From a checkpoint of a small audio frame classifier: depths [4, 9, 4].
Rows from block 9 of a small audio frame classifier, named by matrix and row number. Rows with one number belong to one channel. Each number is 128 + 32 x the weight over its row's rms, rounded and kept within 0 to 255. All counts start at 0.
Before each channel's rows are labels from the 100 clips, of 14976, where the channel reaches its highest value: "lies over" is the class under the peak. Only what is clearly more common there than usual is listed. The data: synthesised sound scenes: up to three everyday sounds over a background. In brackets: how many of the 100.
# convs0: expand pointwise conv (model.blocks.9.convs.0.weight, 432x144x1, standardized in use), inputs 72-143
# convs2: project pointwise conv (model.blocks.9.convs.2.weight, 144x432x1, standardized in use, transposed), outputs 72-143

lies over: barking (26)
convs0.421 [142 127 178 168  87 181  99 140 127  96 180 135 182 120  89 135 107 103 147  85 107 123  91 114 115 171 136 190 103 112 101 169  73 147 119 118 125 101  99 166 111 143 141 126 111 155 162  89 148 131 121 138 161 142  76 120 148 106 146 141 226 117 107 123  69  78 150 166 133 163 172 122]
convs2.421 [109 120 202 138 147  86 152  91 108 100 142 134 168  82 112 119 115 151 122 178 129  70 107 148 156 162 146 176 119  98  93 146 136 123  82 174 158 112 156 149 128  80 145 150  88 118 123 117 123 140  78  87 113 110 115  81  61 103  76 104 102 162 124  88 116  61 144 175 135 140 128 125]

lies over: laser zap (86)
convs0.254 [155 123 105 122 110 178 117 162 152 154  81 176  95 167 129 117 175  99  96 167 117 121  48 159 190 130 160 173  90 155 133 118  72 160 149 131 129 154 120  88  87 137 117 126 146 162  90 155 169 169 148 150 139 122 166 121 122 116 131 125 170  87 166 182 126 204 118 141 115 139 122 172]
convs2.254 [153 160  73 143 102 119 122 145 131 195  49 105 159 155 131 139 166 137  44 112  72 111 124 204 152 137 116 104  93 141 111 112  74 135 151 147 141  89 147  84 152 153 150 126 126 147 105 150 124 129 135 152 101  89 131 130 106 122 154  69 167 128  94 152  96 182 112 149 104 139 128 123]

lies over: laser zap (70)
convs0.259 [ 99  88 152 119 178 128  62 143 144 137  79 147 146 147 124 137 163 118 116 156  94 126  99 118 128 162 152 157 113 115 148 168  62 168 100 102 156 133 145 140 117  78 140 146  78 176  79 144 160 157 101 151 112 171 108 116 147 154 119 135 190  61  65 122 192 135 159 160 114 123 110 145]
convs2.259 [ 86  82 148 187 132 113 116 120 150 129 113 137  98 124 132 120 172 118 161 186 103 199  93 159 154 120 160 197  88 121 128 110 136 126 105 180 118 114 117 138 171  71 183 145 136 125 153 132 157 183 112 161 143 153 181 112 120 136 132 116 177 126 103 126 147 181 205  96 132 166 100 108]

lies over: barking (26)
convs0.99 [ 80  94 134 125  56 130  85 135 155 121  79 132 133 117  91 131 106 113 200  83 105 169  63 131 120 178 111 179 109 101 147 185 114 177 114 168 135 125 111 145 104 110 183 162 136 133 148 167 157 149 167  54 138 102 112  99  81 133 144 130 178 108  91  85 101 131 125 191 152 113 131 166]
convs2.99 [ 46 130 134 167 120 138  68  95 109 118 145  89 189 102 141  91 103 172 158 137  97 112 127 130 164  87 147 160 115  79 111 148 129 140 133  80  95  85  92 173 204 192 157 141 151 102 140 149 135 106 123 155 152 119 111 157 121 123 125 188 159 122 167 160 142 139 104 179 134 144 121  87]

lies over: beeping (71)
convs0.205 [165 228 172 170 111 131 101  80 133 128 180  85 124  93 215 131 147 128  71 138 100  94 114 102 113 129 138 121 197  63 101 122 104 130 151 126 167 144 101 120 138  97 152 134  70  77 146 108  83 113 126 134 124 136 170 135  65 195 145 172 104 133 104 109 107 122 110 134 107 122 168 123]
convs2.205 [130 191 145 200 137  74 133 108  92 168 151  99 109 116 137 148 115 123 174 125  98 106 136 137 101 133 114 153 135 103 121 152 103 112 128 171  95 126 101  90 213 158 109 144  74 134 131 185 168  97 162  87 111 142 159  43  79  41 111 166 101 104 114 100 144 102 111 194 131 162 175 100]

lies over: sawing (50)
convs0.384 [132 108 108 135 148 129 146 139 106 172  58 167 133 165 151  96 152  91  94 133 157  87 121 106 137  66 144 113  43 120 170 111 171 129 175 108 102  78  68 118 120 169 141 157 155 225  77  37 134 156  98 130 114 138  85  97  65 191  92 102 176 128  94 157 135 106 119 133 117 127 110 121]
convs2.384 [115 189 133 138 171 113 102  81 104 159 109 112  59 101 111 131 147 103 138 183  99 153  85 118 142 108 143 119  90 122 153 110 176 161 148 159 130  99  82 181 133  99 152 153  96 105 113 137 137 124 131 136 141 183 146 102  49  86 149 168 136 139 119 159 138 114 118 151 140 138 156 172]

lies over: beeping (38); bird chirping (28)
convs0.332 [126 166 204 173 159 134 172 154 134 134 133 171  71 155 116 129  89 169 212 104 115 111 110 132 147 145 179  78 108 128 135 104 162 103 198 148 122 103 136 151 114  93 126 108 138  81 145 136 117 113 149  98 140 132 183 100  92 128 173 143 106  76 124 116 152 139 174 107 130 150 141 108]
convs2.332 [111  95 142 126 152 155 170 144 145 147 162 143 116 182 159 148  68 170 198  98 145 138  79 128  92 182 177 137 114 172 156 118 111 101 182 102 131 136 146 189  89  80 133 156 168  89  72 139 124 161 157 100 154 152 131  99 108  58 140 105  80 127 143 128 147 115 161  88 106 137 125  57]

lies over: meowing (28); siren (26)
convs0.34 [176 130 163 122 132 142 139 114  88 122 167 160 155 151 132 114  93 158 138 144 184 125 148 175 121 129 135 152 123 149 151 122 193 164 164 163 118  77 178  48 108  80 139  98 110  85 102 156 164 116  92 223 135 123 160 159  86  83 132 122  88 140  65 115  84  96 116 100 103 100 113 157]
convs2.34 [161 114 138 123  89 167  97 121 148  38 161 111 145 110 106 126  96  82 108 131 152 130 130 123 169 141 118 165 187 149 107 134 111 179 124 160 180 176 130 131  92  86  90 102 134  49 150  58  91 159 122  88 171 151 104 191 114  58 108  82  99 144 159 124 120  91 149 143 196  93 158 129]

lies over: laser zap (55)
convs0.377 [131  97 127 170 109 109  81 134 176 141 105 119  79 128 157 100 145 109 123 157  78  89  80 132 125 101 152 181  63 132 148  88 100 136 166 111 154 101 142 133 110  83 110 234 109 186  34 152 122 171 130 112 131 132 180  86 130 157 114 136 162 101 101 195 166 197 130 112 111 158 138 130]
convs2.377 [126 141  99 121 162 117 125 175  93 179  53 110 134 153 133  99 146 134 128 136 105 107 157 145 173 122 136 133  98 133 108 191 167 104 114 146 111 115 108 122 203 166 164 126  71 119  95 119 180 108 145 193 105 107  81 127 132 109  91 124 170 170 112  83 136 136 108 152 140 127 123 149]

lies over: barking (49)
convs0.84 [165 154 147 139 173 156 168 144 143 116 137 122 154 148 162 139 136 134 127 102 118 205 132 102 132 132 123 163 110  93 132  94 142 156 101 101 122 113 137 157 140 132 127 119 125 145  76 104 132  72  92 116 102 136 127 126 100  87 118 145 165 127 118  72  97  90 120  96 179 183 159 189]
convs2.84 [167 133  77 131  71 125 137  94 112 129 107 104 183 152  86 108 156 130 139 113 131  95 119 145 148  83 112 105 135  96 142  91 135 196 127  70 139 134 124 117 171 119 143 131  98 145  83 128 157  88 126 156  96 150 138 119 142 104 130 132 170 142  76 128 159 142  77 122 120 172 121 154]

lies over: beeping (46)
convs0.381 [ 79 153 168 111 102 148 103 105 153 104 119  98 151 116 121 139 112  65 141 155  71  72 139 117 128 158 139 169 181 140  69  90 122 176  98  88 118 173 126 144 122 191 171 133 188 125 179 123 110 136 180 110  94 119 107 137  83 110 127 123 134 116 178 128 125 152 136 157 160 108 144 110]
convs2.381 [129  82 163 138 110 120 155 136  75 124 165 183 140 100  87 120 123 122 137 115 114 107 126  89 150 126  38 163 102 150 129  89 135 103  71 123 104  72 116 117 129  58  97 146 147 149  89 164 112 131  81 159 161 148 149 101 143 119 158 123 103 142  77 176 102  53 140 144 135 119  88 119]

lies over: sawing (32)
convs0.380 [ 96 143 158 171  78 141  97 155 170  74 152 123 127 125 205 169 161  85  95 117 119  73 126 146 115  86  92 134 101 100 101 129  46  88  67  70 202 102 110 204 133  96 167 149 123 129 145 173 171 103 109 110 139 182 151 148 185 142 132 109 134 157 125 109  75  96 173 114 113 116 149 128]
convs2.380 [137 113 153 191 102 114  84 132 106 138 181 165 121 157 119 130 115  94  37 166 149  95 115 101 194 183 175 150 111  91 173 136  51 110  68 112 152  49  90  82 103 167 112  68 113 169 135 144 198  88 118  83 128 160 188 101 109 160 117 139 100 112  77 158  96 119 133 155  99  91 109 133]

lies over: meowing (26)
convs0.341 [134 159 116  79  96 117 128 114 112 168 127 114 200 146 124 178 155 136  72 114 129 147 120 112 134 150 128 153 141 117 121 135 132 190 103 111 220 129 151 149 169 151 148 158 135 135 114 147 162  93 131 132 105 147  77 131 164 212 128  94 157 135 139 143  67 106 123 119  83 175 151 174]
convs2.341 [126 114 119 145 118 124 147 100  83 158 119 114  75 101 126  97 133 140 158 151  66 103 176 137 100 148 122 149  92 193  96 168  86 151 120 127 102 145 110  79 146 133 104 180 185 112  63 159 123 133 111  39 154 166 154 143 109  94 150  93  86 100 114 136 157 109 127 160 133 141 137 115]

lies over: sawing (84)
convs0.93 [102 170 145 177  93  99  79 130 153 130 149  95  69 155 149 180 138 136 180 129 118 132  89  91 120 110  74 137  80 192 103 156  91 142 118 138 149  94  68 171 125 101 149 162 103 162 130 185 158 157 156  65 129 126 109  94 125 109 133 152 123  77  88  63 113 122 129 152  89  91 175 155]
convs2.93 [107 103 181 149  84 132 113  99 155 123 172 113 101 163 155 146 118 158 129 158 107  77  78  98 137 115 156 131 157  98  65  89 119 132 136 117 142 107 141  63 130 115 102 104 100 159 176 129 149 116 163 128 137 195 123 126 119  96 174  71 117 141 100  72 137  91 124 160  25 117  37  89]

lies over: barking (33); siren (28)
convs0.243 [134 151 132 115 156 148  55 146 163 119 158 155  98 130 158 125 128 172 121 115 139 161 155 103 122 164 155 160 102 162 164 145 151 172 168 159 105 141 110 134 107 113 177 169 101 101 102 169 188 157  53 104 159  86 172 123 126  88 115 149  96  71 144 112  50  38 144 141 102 133 143 131]
convs2.243 [127 183 101 121 105 159 181 123 148 156 118 159 107 115  75 123 173 138 102 181 105 110 128 163 138 170  81 138 136 106 177 137 134 121 101 105  74 123 151 129 151 147 167 126  61 103 104  84 169 165 115 160 188 169 182 117 132 117 151 100 130 143  80 116 171 135 104 147 103  83  56  97]

lies over: beeping (29)
convs0.347 [102 108 128 154  64  72 115 163 160 122 137 140  82  94 108  84  95 144  65 135 136  97 134 137 185 139 169  85 142 121 100 182 163 137 189 168 127 134 122 109 147 118 176  96 125 107 118 142 120 179  99 147 174 110 134 116  84 131 182  51 146 109 112 102  86 103 117 100 166 103  95 109]
convs2.347 [173 112 127 116 109 120 163 146 142 215 123 137 106 109 111 120 162 129 217 148 159 157 107 159  88 119 171  69  87 144 127 181 128 156 136  89 206 158 152 169 178  59  97 131 152 138 147 149  83 131 173  84  90 119 175 113 113 157  97 118 100 113 119  82 148 170 133 108 172 164 185 103]

lies over: laser zap (89)
convs0.183 [111 121 103 124 140 123  78 126 173 132 109 101 108 170 107 157 192 145 124 105 100 180  95 102  98  99  81 131  76 108 131 183 105 197 174 171 191 107 164 156 163  96 126 128 150 112 107 139 102 140 169 163 116  82  91 147  84  95 133 142 152  89 119 108 135 133 117 110 122 178 159 168]
convs2.183 [ 94 125 150 122 145 123 110 127 193 149 120 140 121 135 128 136 179 122 106 161  53 199 144 123 111 154 183 129  81 143 143 123  84 173 120 210 138  95 134 116 172 111 158  92 136  95  93 156 116  93 164 131 134  70 125  88 104 153 130 125 168  91 100 124 155 149 151 161 112 138 152 158]

lies over: laser zap (29)
convs0.241 [ 86 148  98 106 127 156  92  61 128 122 139 131 120 116 119 171 145 125 133 123 127 121 135 110 120 156 151 132 147 150 123 153  98 125 155 106 132 144 115 134 120 127 161 115 126  54 102 108  87 154 142 169 103 121 107 102  74 117  89 147 142 127  78 139 176 153 169 113 140 182 173  69]
convs2.241 [ 91  82 145 117 135 111 130 103 125 115 128 156 135 128 104 153 100 134 114 136 167 146 129 119 151 118  92 144  88  97 102 103 169  89  79 149 125 106 172 104 115  83 108 109 148 129 125  78 129 136  80 100 151 135  96 143  78 120 122 124 113 143 129 196 106  70 180 112 160 100 135 134]

lies over: meowing (53)
convs0.239 [167 141 104 121  82  99 129 142 177 128 103  47 129 127 195 122 182 148  96 176 153 150  72 119 112  96 158 115 160 125 114 158 109 130 102  81 157 148 134 119 127  65  98 148  87 113 142 133 142 152 102 166  77 113 113 134 137  82 147 113 162 149 126  97 101 127 103  88 143 128 138 187]
convs2.239 [ 72  98 102 109 116 172  81 114  71 122 101 146 148 142 171  84  97  44 132 106 161 120  82 129 111 148 156 185 100 118 159 183 119 104 165 146  57 126  83 114  86 105 146 148 148 128 125 124 130 186  90  63 189 148 113 156 152 113 188 106 166 113 162 112 121 111 175 124 158  98 133 104]

lies over: laser zap (27)
convs0.334 [153 132 133 124 152 155 144 167 137 119 175 126  89 135 141 100 132  55 167 164 102 139 158 112 105 115 123 159 131 119  78 139 120 109  92 127  84 189 121 145 104 139 154 109  88  60 129 148  98 132 126 192 113 190 115 118 145 174 118  91 110  86 163  49  99 172  88 133 139 123 136 102]
convs2.334 [158  95 125  87 160 148 162 202 131 178 149 148 123 166 137  89 151 153 153 155 154 150 188 150  85 123 165 149 103 130 121 152 104 100 102  94  86 113 178 179 143  90 128  93 130  94  91 122  48  91 109 182 111 109  86 136 163 141  69 117 140 158 129 117 159 126 107 124 138 174 138 138]